Weights of a small self-supervised audio encoder (BEST-RQ): 39062 training examples.
Rows from block 2 of a small self-supervised audio encoder (BEST-RQ), named by matrix and row number. Rows with one number belong to one neuron. Each number is 200 + 20 x the weight over its row's rms, rounded and kept within 0 to 999. All counts start at 0.
After each neuron's rows are labels from the 100 clips, of 14848, where the neuron reaches its largest size: "responds to" is what is common among them. Only what is clearly more common there than usual is listed. The data: synthesised imitations of 52 everyday sounds, one a clip. In brackets: how many of the 100, against the usual share in percent.
# gate: MLP gate (model.blocks.2.mlp.gate.weight, 640x160), inputs 0-159
# fc1: MLP up (model.blocks.2.mlp.fc1.weight, 640x160), inputs 0-159
# fc2: MLP down (model.blocks.2.mlp.fc2.weight, 160x640, transposed), outputs 0-159

gate.279,227,153,184,223,210,208,221,211,218,255,179,211,201,212,175,207,181,211,216,210,179,214,203,185,206,221,215,161,220,180,206,149,252,165,166,177,226,181,211,209,194,229,224,206,189,195,205,216,196,182,195,235,173,225,200,248,215,183,186,223,191,215,206,207,240,209,199,211,184,189,208,218,220,220,178,224,210,211,197,205,181,202,184,204,179,233,156,206,190,211,207,179,190,191,222,212,191,198,197,214,198,194,224,187,191,199,180,194,209,202,201,191,212,199,194,205,204,198,147,190,221,196,221,189,251,199,191,190,173,217,208,205,233,181,206,212,180,245,199,170,198,193,208,174,186,198,235,198,217,185,186,190,204,203,185,202,186,187,191,148
fc1.279,181,191,221,204,203,205,220,242,229,189,194,213,183,226,185,168,228,177,220,203,243,165,207,199,169,219,207,189,192,194,195,211,215,171,201,196,221,197,206,235,200,237,195,266,226,198,214,188,208,209,224,202,188,193,214,213,199,194,197,229,196,205,196,212,205,224,190,198,152,219,195,212,196,196,203,161,178,234,209,171,212,208,178,213,214,212,202,161,220,155,214,201,190,198,193,197,214,197,220,204,229,192,219,178,211,191,161,209,184,180,201,199,209,214,202,185,194,179,158,163,177,202,220,201,239,185,190,185,221,218,202,222,220,187,177,197,218,227,200,180,224,174,206,168,223,186,209,209,208,236,186,192,169,153,194,175,216,179,170,187
fc2.279,159,183,204,182,185,186,198,199,240,187,187,188,199,198,237,187,223,175,202,205,222,194,201,178,180,245,196,240,201,168,200,187,223,160,175,178,198,197,227,194,185,179,214,211,240,191,206,203,233,205,206,209,218,187,239,228,226,245,205,175,201,223,181,163,233,221,209,206,186,244,201,218,200,189,248,221,179,213,188,220,180,210,186,217,229,196,207,198,192,185,193,210,209,207,205,210,211,192,234,227,203,179,214,170,250,202,192,207,195,207,206,178,198,257,193,204,221,189,186,175,186,212,201,194,215,215,183,211,197,210,209,196,229,188,187,210,187,217,170,178,209,186,218,199,228,169,229,200,211,199,190,223,174,189,195,206,205,239,191,175
responds to: creak (37 vs 1.9)

gate.48,194,188,206,222,229,217,203,181,184,178,181,209,211,190,162,190,201,183,216,208,193,165,217,161,179,220,190,189,191,199,185,190,213,192,179,194,214,179,194,211,178,194,217,189,219,162,187,172,193,195,201,231,205,181,192,217,209,216,178,238,175,218,202,182,213,180,157,229,210,191,205,169,193,171,184,229,184,203,207,182,203,204,198,205,161,221,201,208,201,235,235,203,186,188,218,209,187,213,263,251,155,200,203,208,197,197,170,215,181,227,175,205,190,217,176,264,216,198,201,185,191,189,216,207,248,225,197,189,214,210,182,210,171,219,196,177,220,194,205,211,202,231,180,197,214,199,179,215,193,165,200,202,177,212,206,172,208,158,214,193
fc1.48,193,194,196,189,218,207,211,183,206,222,203,195,189,197,143,206,224,171,201,208,184,188,210,217,193,209,206,211,209,188,197,161,178,200,172,214,225,185,183,206,195,182,228,224,244,184,202,164,165,200,228,228,208,173,188,207,189,210,197,231,201,215,197,204,195,191,181,189,205,201,204,172,138,172,192,210,198,215,207,193,174,210,198,184,206,196,226,202,181,222,212,203,198,203,197,204,185,216,229,232,148,208,220,204,196,215,201,206,208,180,216,211,219,226,202,210,186,203,213,187,210,218,236,229,259,199,206,221,203,224,191,189,180,235,168,196,225,184,194,219,228,207,187,230,161,154,182,237,189,197,189,224,212,241,215,179,176,207,186,236
fc2.48,192,169,227,224,176,212,179,195,230,175,204,178,190,198,199,182,238,215,193,244,225,188,145,199,210,228,161,182,201,202,170,181,171,215,209,226,152,178,186,170,230,194,190,216,242,215,172,185,188,224,220,193,206,176,203,199,182,176,212,201,169,206,221,190,178,226,198,185,188,181,190,229,191,216,234,183,208,166,206,184,206,197,207,201,188,182,200,231,200,218,217,167,237,191,213,206,196,201,241,177,211,202,197,214,194,230,172,199,192,197,220,214,161,168,185,210,176,195,191,198,224,222,217,195,201,218,200,196,168,181,182,217,218,206,179,195,163,222,188,205,209,196,230,209,198,210,209,209,204,198,177,205,210,178,214,217,202,223,174,246
responds to: frog croaking (37 vs 2); animals (37 vs 15.2)

gate.461,172,248,178,193,180,197,135,202,235,217,196,232,190,202,194,214,192,172,227,199,223,164,174,215,176,211,223,213,218,200,197,192,187,213,188,210,223,201,209,169,206,199,192,183,182,232,235,162,168,207,207,176,176,169,199,211,221,180,203,189,191,200,190,191,201,216,220,222,203,181,209,196,199,189,211,188,188,208,212,170,232,209,183,193,196,158,228,221,233,167,198,189,207,165,192,190,192,207,159,235,219,178,170,238,198,184,204,200,203,243,206,221,206,210,177,233,209,194,205,200,185,187,210,205,205,182,197,232,197,176,184,179,253,181,238,184,220,200,203,207,232,194,194,194,193,204,231,193,210,203,231,184,219,186,224,198,197,185,184,205
fc1.461,170,165,175,168,219,189,189,200,212,206,191,200,188,203,212,210,200,196,197,222,183,190,150,208,218,231,202,217,182,176,200,214,238,241,217,208,193,214,199,190,228,194,195,215,177,230,196,209,171,191,207,222,227,163,194,192,194,171,229,164,184,212,205,216,190,196,179,174,189,213,172,187,161,205,198,182,234,200,197,214,207,215,178,184,199,167,173,183,195,197,194,188,229,213,244,197,208,188,214,249,261,229,192,214,214,182,191,193,176,167,190,175,207,221,239,242,229,189,179,207,175,189,211,166,190,197,191,223,226,225,203,233,197,171,222,189,209,178,194,214,210,186,187,190,219,195,202,185,197,186,186,182,204,203,181,203,204,234,196,219
fc2.461,202,171,200,149,175,184,183,213,204,209,206,199,191,205,211,222,193,186,227,202,204,181,158,193,191,203,204,205,223,215,171,207,179,208,218,166,206,206,209,220,240,191,164,231,211,168,214,178,173,219,210,236,206,235,198,206,201,196,173,193,217,214,212,182,199,186,189,214,221,230,190,174,187,178,176,167,202,210,215,184,190,158,216,196,198,180,207,237,204,217,205,221,219,176,175,185,201,187,218,208,197,201,207,182,219,225,159,226,205,203,190,232,182,211,205,194,232,222,168,194,186,159,197,213,181,173,186,211,216,214,189,222,202,185,191,184,181,229,199,196,193,189,181,212,208,158,231,190,186,240,209,171,171,183,243,225,166,194,219,236
responds to: frog croaking (43 vs 2); muffled (low-pass) (41 vs 11.7)

gate.547,173,201,206,202,209,211,200,192,191,180,186,230,163,189,182,194,189,186,224,199,198,197,247,205,177,200,194,223,195,189,239,234,181,200,257,202,214,234,209,180,191,225,229,203,229,233,184,167,208,214,196,177,202,156,178,180,214,202,202,199,185,224,227,199,203,178,201,221,211,207,186,193,187,184,186,199,219,188,180,214,201,186,195,218,183,234,190,189,192,215,212,181,215,192,195,195,257,223,210,183,257,188,200,193,226,196,187,173,258,197,203,159,205,221,191,190,211,206,224,199,208,188,173,232,199,156,184,213,198,200,202,180,188,189,156,171,186,184,179,207,170,227,171,188,197,207,198,197,210,182,182,175,210,208,190,213,186,175,189,221
fc1.547,202,161,197,191,213,197,218,200,212,195,174,194,198,169,209,209,199,210,171,186,223,193,233,207,196,194,190,199,196,197,178,181,212,221,200,201,211,168,198,197,214,214,184,184,184,229,233,210,220,174,213,194,176,234,206,207,222,192,174,239,194,240,164,186,210,219,173,179,201,250,221,189,174,174,200,219,220,130,207,172,247,186,212,184,185,184,183,240,239,203,163,209,174,201,201,220,212,226,188,214,186,197,161,178,213,193,179,209,201,191,172,182,207,171,175,174,231,172,209,230,192,188,179,212,227,219,230,218,211,224,214,188,182,214,187,207,185,201,172,189,203,206,184,202,201,226,203,198,192,220,209,174,207,198,207,165,193,211,182,181
fc2.547,221,189,223,197,179,180,223,211,196,227,190,165,203,216,234,166,177,197,167,161,197,175,177,215,179,190,215,191,218,202,183,204,219,195,165,184,190,197,221,225,222,236,169,200,197,169,177,232,199,224,182,203,213,225,215,197,170,166,199,212,178,233,193,234,215,206,199,160,206,194,221,188,237,162,236,211,193,176,185,196,205,235,187,206,199,186,199,251,206,187,161,195,181,185,190,177,178,233,182,194,224,197,195,192,205,218,188,181,220,212,223,208,156,228,190,210,189,166,191,210,213,180,203,181,180,202,244,175,234,207,194,218,208,224,177,222,200,181,204,201,207,168,204,204,208,179,197,196,172,201,189,213,205,209,222,217,190,205,205,183
responds to: nature (59 vs 13.7); stream (49 vs 1.8)

gate.528,213,219,206,205,195,197,209,167,224,190,202,197,221,201,207,194,171,185,202,215,233,179,225,182,188,202,229,192,194,179,204,221,172,167,190,225,189,168,216,192,181,174,171,193,210,198,191,189,229,217,166,192,208,166,213,174,193,233,186,221,201,199,196,195,196,182,191,181,198,187,229,199,178,161,188,197,233,173,225,214,180,222,210,228,209,227,181,249,189,207,214,206,211,184,186,159,217,177,223,208,235,188,206,178,181,188,213,223,204,215,222,211,208,169,195,166,179,247,184,168,185,205,196,204,205,223,187,191,186,170,235,179,214,176,239,230,195,200,184,184,187,149,232,214,196,201,192,193,201,219,203,181,149,224,207,201,206,227,212,207
fc1.528,187,197,207,156,196,179,217,240,180,222,210,182,238,208,206,205,236,222,199,194,183,205,192,212,199,211,205,238,221,253,180,203,178,180,228,221,211,185,200,185,185,185,201,204,238,183,169,197,241,169,236,201,212,205,211,161,244,169,209,196,199,206,195,191,186,198,175,190,194,230,163,209,194,211,205,220,130,171,212,211,207,191,230,185,170,192,197,193,187,187,192,204,178,209,204,211,179,207,194,234,180,220,221,206,222,249,180,175,210,207,169,212,179,198,207,208,198,188,190,224,190,200,205,174,185,191,208,225,215,225,201,176,197,222,195,196,173,183,209,207,231,228,175,188,205,192,176,212,183,174,200,194,220,191,181,180,204,197,188,226
fc2.528,184,209,202,181,229,170,231,200,199,195,193,185,199,212,203,215,238,198,218,194,214,215,189,217,175,187,185,200,228,237,197,199,169,163,175,213,197,220,216,176,186,177,200,176,221,187,162,190,219,206,202,226,211,235,180,192,168,220,179,207,182,193,153,189,197,215,185,181,212,220,215,220,207,177,182,205,173,191,234,235,173,164,195,194,202,226,184,197,191,217,237,181,211,204,176,236,199,189,229,193,217,207,211,181,202,218,200,200,196,186,196,184,169,224,211,223,211,191,191,211,209,220,206,143,204,218,216,217,220,211,206,187,201,214,223,193,177,178,173,205,224,261,162,212,224,159,211,199,175,174,230,192,205,217,182,173,186,201,199,215
responds to: people (39 vs 15.1)

gate.614,177,186,174,223,206,223,188,218,210,217,185,226,207,190,208,215,203,220,227,203,181,191,215,211,183,195,203,174,195,225,212,193,199,212,180,154,158,166,223,195,179,225,198,221,209,206,211,230,183,219,224,218,186,172,245,181,217,173,195,193,190,194,206,188,245,217,199,213,209,184,212,171,199,181,202,181,180,191,189,211,203,216,190,213,194,185,167,209,196,203,207,180,201,167,180,186,186,172,198,186,205,174,210,230,225,198,202,202,200,204,226,191,175,205,208,186,203,192,219,183,234,228,219,192,191,220,215,208,207,219,161,198,206,219,221,187,222,210,224,235,155,210,204,220,204,218,167,183,200,152,187,179,183,257,147,166,186,180,193,238
fc1.614,174,202,200,218,215,224,182,169,148,177,189,187,206,210,196,164,206,220,160,201,186,214,239,180,205,220,211,222,202,171,227,193,203,194,178,209,208,253,199,225,186,217,242,170,203,179,190,192,229,229,177,193,214,182,185,206,207,212,209,202,188,215,211,197,216,225,199,188,208,213,185,240,178,209,208,204,211,186,205,198,185,182,219,212,208,211,217,175,193,215,168,199,202,194,171,215,207,222,195,206,193,212,162,191,190,202,221,190,181,173,229,172,204,169,189,220,201,192,182,206,205,218,236,207,192,178,166,226,205,207,228,211,205,197,203,191,166,211,212,230,216,222,180,235,167,169,215,221,181,198,202,213,206,135,189,195,240,212,206,156
fc2.614,213,201,198,210,230,151,208,224,188,209,196,196,187,213,235,182,211,201,196,183,203,192,189,186,206,172,184,185,197,212,194,215,217,193,209,217,201,195,194,188,225,195,161,222,163,188,233,167,211,188,216,183,211,198,189,200,216,219,203,197,209,238,210,208,171,178,210,213,207,210,233,175,210,201,194,193,212,185,219,183,219,199,234,204,180,201,219,199,215,207,183,171,194,203,231,174,182,202,226,196,164,195,225,201,206,194,219,204,196,225,186,192,229,246,173,221,198,206,192,213,189,213,206,174,213,184,228,190,219,183,204,203,198,201,176,188,178,223,183,167,221,155,203,150,178,194,206,250,193,196,212,277,208,259,184,200,207,160,202,203
responds to: people (41 vs 15.1)

gate.21,171,179,202,200,195,229,187,180,206,218,175,202,198,217,233,229,210,180,223,213,201,188,198,210,225,180,194,181,211,202,206,179,230,227,201,226,208,174,187,182,165,196,182,206,201,194,186,206,194,182,188,190,245,197,216,217,213,207,218,231,194,184,179,176,174,192,174,203,205,170,153,209,185,198,187,241,178,189,202,184,191,191,203,201,161,172,198,203,197,202,186,179,209,208,200,193,204,172,175,224,185,225,201,233,208,182,183,230,239,178,212,232,181,161,242,184,205,177,209,189,187,179,179,233,178,195,193,238,198,217,167,224,193,233,182,175,213,230,214,207,196,182,174,192,191,171,214,217,226,177,216,195,173,167,169,247,200,189,194,200
fc1.21,222,216,187,216,213,146,202,210,213,190,224,196,178,215,198,179,188,210,166,170,214,170,205,189,236,209,188,203,152,201,212,219,152,203,229,187,185,205,189,197,228,204,197,189,219,192,230,203,229,187,198,210,206,242,189,173,200,197,202,167,215,199,232,210,225,202,211,227,218,221,207,192,196,210,191,137,195,207,217,197,177,168,192,212,217,182,206,196,220,210,204,225,195,207,187,188,197,217,206,208,206,168,225,163,208,215,182,178,182,205,224,215,191,210,163,222,238,224,150,193,203,195,207,176,192,204,166,173,222,188,216,178,202,190,198,228,200,180,189,194,188,207,179,220,201,236,195,192,161,214,211,179,190,199,228,185,215,250,189,187
fc2.21,195,229,202,216,209,185,227,247,174,173,218,207,192,193,217,213,210,161,165,199,197,229,195,154,195,204,231,240,189,250,222,219,190,178,217,224,241,188,214,195,196,230,222,199,224,205,216,162,196,204,163,180,182,182,184,232,217,184,226,230,181,188,228,183,188,221,216,174,190,189,220,196,214,173,217,206,165,198,156,186,190,217,196,198,210,203,201,196,181,210,204,207,219,210,217,236,206,188,174,221,203,157,208,220,194,185,185,236,166,180,202,230,173,206,209,197,203,185,174,193,162,227,194,213,197,188,198,206,211,184,187,186,214,203,178,180,226,184,205,195,215,212,195,217,202,225,215,215,195,160,196,201,207,209,174,179,206,200,209,234
responds to: animals (45 vs 15.2); crickets (31 vs 1.9)

gate.302,184,152,204,197,184,196,217,186,191,220,216,206,201,193,168,213,201,168,224,248,195,173,223,199,168,184,205,211,180,191,224,229,243,189,218,165,204,178,172,173,203,163,214,224,182,164,200,174,224,216,191,211,215,193,166,184,145,210,184,180,202,174,220,198,216,203,208,172,225,181,195,230,186,205,243,204,209,186,190,200,209,223,188,206,173,182,225,207,212,200,228,212,218,237,190,207,205,194,216,216,180,190,220,177,210,203,176,185,200,180,188,207,225,193,169,189,237,215,182,211,198,185,162,192,247,211,179,182,199,188,233,202,189,213,193,181,210,181,212,196,177,203,160,206,191,182,215,195,221,201,168,222,216,213,195,218,228,199,175,194
fc1.302,196,219,211,233,217,179,177,176,199,186,200,219,201,176,176,179,196,189,161,182,188,211,202,190,178,181,167,181,192,197,210,226,202,248,187,209,206,214,240,176,199,220,177,223,227,224,155,203,202,238,211,170,217,236,217,201,233,199,221,217,217,200,177,155,194,194,190,214,220,220,183,207,210,209,174,186,187,193,229,191,204,198,208,212,211,212,176,189,172,172,217,223,207,202,239,213,193,204,220,198,167,248,188,204,184,198,208,217,191,168,165,181,203,225,201,188,214,188,229,169,196,233,218,186,198,159,213,202,185,228,198,193,189,171,219,188,210,210,213,207,227,198,223,214,206,246,219,184,188,159,201,210,197,220,208,231,205,196,221,182
fc2.302,196,197,197,191,214,198,191,225,241,192,144,156,216,184,177,187,184,194,190,165,206,193,187,195,204,203,224,233,197,212,180,238,179,212,194,186,158,179,179,179,187,226,180,180,210,215,174,200,142,177,193,190,213,183,209,195,182,151,213,196,219,224,170,186,199,179,208,200,203,226,211,202,190,181,198,184,194,211,207,193,163,184,210,209,227,215,172,232,175,190,167,183,204,194,189,197,174,208,196,200,193,189,195,202,209,170,166,228,196,199,179,206,201,206,206,186,202,180,164,190,225,204,191,209,182,169,224,200,194,208,223,212,153,220,193,179,196,239,240,224,201,185,234,215,169,208,178,228,192,166,221,183,194,194,192,190,182,192,227,185
responds to: nature (41 vs 13.7); stream (32 vs 1.8)

gate.437,197,167,216,204,212,201,183,226,169,205,205,239,216,203,211,196,181,200,191,207,187,201,190,196,220,222,193,215,179,215,207,207,177,179,199,252,231,188,194,204,193,226,230,196,202,199,191,227,189,190,233,219,206,211,183,197,191,203,178,249,209,195,231,191,214,211,171,201,220,212,231,182,186,223,177,213,197,171,173,179,253,195,215,204,189,196,179,185,206,196,186,224,191,217,201,179,184,190,268,194,209,185,183,216,153,193,197,195,220,206,173,190,205,187,188,186,201,192,180,204,232,218,185,188,282,155,185,194,207,190,203,189,185,204,195,197,198,181,189,228,180,212,197,207,212,157,182,202,196,208,188,183,174,224,215,183,181,215,167,186
fc1.437,233,183,219,199,183,214,225,236,197,214,170,213,206,206,222,175,173,183,199,218,175,233,182,188,176,203,186,208,185,179,212,238,186,163,205,232,205,200,187,194,200,204,227,185,196,185,211,230,202,191,217,213,223,214,214,193,191,189,167,257,178,223,208,137,178,212,230,169,227,183,199,173,206,216,179,192,200,195,184,196,213,185,195,180,213,213,145,252,206,199,189,217,177,193,215,174,212,203,220,186,182,218,167,217,217,174,185,200,184,208,187,207,196,197,216,200,178,190,233,202,200,209,182,214,194,206,180,210,257,159,184,190,179,206,170,194,203,187,169,197,198,188,191,194,179,199,219,198,199,233,193,174,176,214,202,171,212,210,193,194
fc2.437,205,204,215,217,171,206,200,226,202,222,195,210,187,215,181,212,194,208,216,222,188,192,200,181,193,217,200,197,214,199,207,206,183,181,205,224,220,212,171,184,190,222,227,194,208,222,183,229,237,217,176,176,199,226,195,184,192,198,228,218,211,183,193,199,176,197,200,202,197,206,208,193,172,204,196,150,210,154,197,193,228,224,223,198,193,218,196,208,192,186,211,197,186,212,225,211,196,271,244,199,242,192,197,188,202,190,178,209,198,183,219,183,177,225,175,204,185,168,193,202,229,184,209,174,146,201,197,252,200,168,211,222,205,189,185,145,200,218,198,163,196,179,214,228,170,176,244,193,236,197,178,213,182,175,200,179,176,207,200,211
responds to: frog croaking (59 vs 2); animals (59 vs 15.2)

gate.225,194,216,182,226,201,182,201,168,209,225,171,175,165,212,178,212,174,215,193,196,202,230,244,226,211,195,193,167,184,205,226,199,180,205,241,192,163,184,204,210,219,183,212,227,221,191,189,202,203,197,196,192,182,227,243,220,203,192,182,204,207,181,223,211,203,199,220,197,216,174,181,200,220,201,207,207,207,199,200,195,204,212,216,209,192,186,204,185,207,186,193,189,167,202,190,222,232,197,136,249,154,178,213,192,201,211,188,156,229,211,197,213,183,221,180,179,215,177,193,232,212,212,223,212,175,173,201,245,204,177,177,190,203,190,170,150,186,193,186,195,196,185,184,214,153,192,209,230,214,165,212,222,193,196,195,184,220,227,215,214
fc1.225,178,195,218,203,178,177,211,208,197,190,195,203,193,190,208,191,234,177,192,207,216,196,151,202,221,197,206,207,238,171,161,201,177,187,210,199,187,197,215,203,176,192,194,185,196,187,208,195,183,216,210,194,213,188,222,196,242,182,169,201,199,199,197,193,189,197,148,198,189,228,226,231,187,170,144,213,226,210,204,212,195,181,241,204,195,206,194,200,187,213,204,189,197,197,196,219,164,214,214,174,240,209,199,227,210,225,188,231,228,208,196,195,212,215,196,198,184,219,207,178,189,236,198,168,215,209,215,192,170,202,220,204,177,215,202,233,192,177,224,203,166,201,258,214,219,181,182,209,171,230,199,144,187,171,190,161,172,178,228,195
fc2.225,217,176,211,143,219,203,194,202,182,200,190,209,221,166,201,170,185,174,202,173,194,207,176,169,198,224,212,201,184,196,170,205,192,143,185,169,210,197,181,211,195,203,204,196,188,203,210,221,206,199,158,197,185,152,202,166,214,202,185,181,191,210,182,199,212,184,146,204,188,203,217,186,208,186,219,215,209,198,206,187,169,197,191,176,214,229,199,219,223,205,211,177,199,198,210,250,170,196,191,211,172,193,194,188,180,181,180,226,188,161,199,214,174,180,199,198,219,202,161,205,211,159,188,180,175,217,238,189,204,175,217,235,208,229,206,210,200,187,183,208,166,226,240,234,218,194,177,203,176,197,230,204,198,177,224,205,173,203,190,189
responds to: nature (37 vs 13.7); hammering (27 vs 2)

gate.635,186,179,193,169,200,185,186,186,227,205,228,206,190,192,236,185,150,198,173,206,208,146,214,170,188,192,180,212,201,170,211,173,221,211,221,212,207,220,194,222,197,240,188,200,234,205,194,208,189,209,202,203,152,197,162,178,220,175,196,202,192,210,184,226,224,204,186,207,215,197,207,210,211,182,237,151,205,173,180,201,195,243,243,207,225,215,201,170,199,229,193,202,188,186,227,205,203,229,193,228,216,184,203,181,215,189,181,234,181,201,179,226,200,190,197,214,203,235,223,189,169,179,209,199,197,209,197,213,214,188,183,205,210,211,179,197,178,177,211,218,202,192,248,166,209,168,194,174,189,180,166,168,213,212,179,199,211,193,191,171
fc1.635,184,208,207,215,218,177,165,189,199,211,186,212,200,197,230,221,196,196,178,190,192,203,198,228,214,222,257,202,214,222,222,217,217,195,222,172,198,220,206,176,198,191,195,180,189,233,181,207,189,194,177,233,168,216,204,184,177,209,228,209,199,178,197,226,192,218,201,192,211,204,212,198,208,163,196,207,201,201,201,201,184,196,250,194,201,197,198,224,205,206,211,185,185,219,198,247,227,198,200,239,175,191,209,181,201,188,196,181,177,192,179,188,171,217,206,191,216,250,225,195,186,209,186,218,179,225,204,208,251,183,180,164,237,192,183,230,204,180,227,187,206,132,242,193,237,198,148,196,212,177,206,199,189,220,194,220,185,212,194,184
fc2.635,195,224,194,218,183,193,153,188,240,219,212,197,189,201,236,206,219,189,203,213,211,178,171,148,195,187,229,179,193,185,228,207,197,241,197,199,220,208,226,174,228,216,149,223,173,210,220,208,170,212,209,163,198,218,184,244,157,202,174,207,165,174,195,193,206,197,187,216,213,211,212,210,183,181,174,187,220,199,217,185,197,183,259,241,210,217,208,204,198,205,172,186,190,218,217,196,202,205,202,209,194,173,191,185,172,221,211,200,200,201,193,229,198,198,188,213,198,209,211,230,184,189,158,183,169,215,190,247,209,204,156,190,201,207,186,221,198,206,191,195,192,206,189,180,187,221,164,194,199,228,205,200,201,198,195,207,229,161,195,216
responds to: animals (70 vs 15.2); meowing (51 vs 1.8)

gate.416,213,186,175,231,190,207,193,189,214,194,207,164,198,226,210,200,217,230,194,188,201,194,218,215,219,159,186,226,163,191,194,216,203,170,210,218,250,175,195,208,228,201,197,197,169,232,221,192,198,234,201,181,218,189,194,201,213,151,207,241,188,168,205,170,198,233,213,217,200,154,220,204,210,213,232,197,196,207,196,207,217,186,183,217,208,200,183,214,195,182,166,206,169,186,232,211,226,216,203,198,216,190,216,188,168,248,179,193,220,224,181,155,218,176,179,191,216,184,232,192,192,171,218,193,206,216,195,219,184,214,192,203,214,175,188,167,189,217,206,195,201,186,159,201,163,187,201,249,216,205,220,199,234,220,200,193,205,189,179,207
fc1.416,207,174,208,178,236,177,175,208,223,149,203,174,230,212,216,189,234,194,197,181,193,167,156,236,225,225,203,219,195,183,193,217,195,206,185,246,204,190,200,180,183,186,179,179,195,210,195,205,187,209,224,223,214,215,174,186,204,195,187,210,190,166,210,233,190,209,227,212,182,170,210,207,219,208,180,215,204,178,166,217,164,172,180,184,194,198,200,213,213,192,194,184,170,161,212,219,182,203,214,189,205,207,182,228,189,173,204,161,195,198,209,212,171,178,165,223,188,189,241,163,215,193,193,214,216,214,186,207,215,210,217,215,245,183,189,194,173,247,185,223,196,189,194,237,221,197,225,230,218,199,230,191,217,210,204,205,197,181,190,189
fc2.416,203,210,209,197,240,234,158,204,196,199,194,183,197,235,193,190,189,206,226,199,199,168,198,220,169,216,204,206,210,170,184,181,186,222,204,217,218,196,167,206,204,204,162,192,204,186,196,151,191,216,209,189,220,201,183,187,203,187,209,213,210,214,216,190,181,203,213,198,200,199,170,190,166,209,187,191,179,186,209,201,167,199,197,193,214,198,184,243,202,173,179,214,159,203,176,205,158,193,244,215,197,198,221,215,177,173,167,171,197,197,250,208,192,232,219,129,207,169,184,178,232,199,189,245,221,207,164,191,197,213,182,205,213,225,188,224,187,206,192,162,223,200,202,233,206,223,188,191,227,195,217,206,190,228,218,208,205,192,194,199
responds to: creak (32 vs 1.9)

gate.412,186,181,205,224,236,174,223,242,193,210,181,230,197,186,197,208,215,201,206,171,232,198,176,208,154,199,233,217,226,197,221,204,214,176,214,203,243,196,197,201,206,199,176,218,179,173,169,167,193,200,180,238,167,191,203,148,203,181,256,225,197,240,192,186,161,197,220,201,191,201,184,197,214,211,183,221,210,202,204,182,181,186,210,216,212,208,188,208,193,195,212,216,200,183,194,191,228,197,188,223,198,194,170,211,230,238,163,168,174,191,231,186,209,208,183,218,237,209,174,206,208,188,203,197,212,198,193,216,171,199,168,225,190,209,189,183,214,209,216,207,187,199,210,240,201,211,186,208,217,212,162,160,201,225,214,170,207,200,174,207
fc1.412,174,228,217,205,180,211,213,189,182,204,188,171,202,216,204,194,186,230,191,196,190,182,220,177,166,186,208,192,188,215,220,185,209,227,200,195,229,199,190,218,227,151,200,178,176,231,190,225,223,212,179,209,190,217,196,214,192,207,139,244,199,185,208,191,240,206,205,209,190,174,192,209,224,196,232,207,207,183,207,209,207,222,180,196,244,176,213,180,212,211,221,194,194,193,218,168,199,233,218,178,188,225,181,163,201,187,213,180,193,188,178,174,203,172,206,172,222,207,212,194,203,178,229,206,180,174,217,182,210,227,228,135,198,206,183,224,208,215,171,173,166,215,175,191,234,191,200,190,187,181,195,181,211,198,204,207,242,202,190,229
fc2.412,228,205,187,207,175,188,213,238,212,218,203,194,179,180,220,168,223,206,200,181,163,206,176,142,199,212,165,189,213,239,226,229,211,204,211,193,210,173,183,222,216,183,183,204,233,200,212,208,182,205,171,174,227,209,207,204,215,207,184,219,201,172,158,191,175,187,224,194,192,171,224,210,233,182,231,195,211,192,234,195,184,161,171,209,224,158,231,204,213,229,192,191,181,187,226,214,186,171,219,181,217,214,176,210,181,210,187,192,193,205,187,175,200,207,215,201,226,205,204,229,189,208,214,204,226,159,200,210,217,199,200,207,162,232,203,187,204,190,225,210,206,188,176,188,200,235,206,192,193,198,203,188,220,210,164,172,185,171,168,166
responds to: people (51 vs 15.1)

gate.570,207,175,203,206,192,212,200,211,214,231,211,209,208,186,169,192,173,228,165,194,209,174,195,198,180,204,183,187,237,187,213,169,231,231,177,162,232,188,173,186,199,183,212,194,237,194,217,188,217,198,198,201,172,200,173,199,233,220,203,184,155,221,181,212,206,189,221,214,186,204,193,177,218,188,184,189,188,201,204,215,200,196,201,175,223,201,172,183,220,246,190,208,172,253,182,195,191,196,228,150,216,206,201,208,201,212,198,206,195,200,195,157,224,228,186,195,205,192,183,234,168,196,171,199,210,212,235,185,196,199,190,208,181,235,192,217,214,190,201,200,194,188,179,221,184,186,183,179,197,196,190,139,227,198,171,257,192,194,229,210
fc1.570,196,194,204,195,196,190,197,210,164,210,210,208,200,187,209,217,202,195,143,224,247,212,193,199,206,197,200,208,283,213,192,169,228,214,188,204,191,221,185,211,196,171,210,219,189,170,198,181,196,198,190,211,197,207,166,232,176,201,192,195,185,174,205,200,226,197,218,186,192,205,183,187,202,208,200,173,194,194,206,185,215,237,184,218,213,193,166,194,197,210,230,208,194,193,196,186,193,215,228,203,168,184,204,208,197,152,190,194,195,149,196,216,203,195,173,201,217,179,175,205,189,200,193,196,195,194,197,216,172,167,184,226,226,226,239,222,190,164,218,188,221,221,237,212,227,161,173,157,211,186,207,201,158,224,197,208,171,212,196,167
fc2.570,184,183,214,190,151,205,194,209,187,250,169,194,232,180,211,217,175,201,183,173,204,182,218,196,175,193,180,221,251,200,192,240,223,202,201,197,224,194,183,195,219,173,173,216,231,219,198,216,211,215,201,178,210,217,181,222,189,209,233,219,180,162,231,216,198,208,205,235,203,187,201,186,188,205,195,145,163,180,198,212,193,217,197,207,210,215,178,195,263,236,196,214,172,167,183,198,212,209,196,196,167,211,190,197,212,195,176,202,225,192,199,202,203,191,182,196,194,179,223,182,195,190,172,206,194,208,172,178,170,162,182,170,206,205,213,166,211,192,216,222,208,209,171,240,168,199,209,195,216,198,225,201,206,194,190,207,177,189,196,166
responds to: animals (86 vs 15.2); crickets (67 vs 1.9)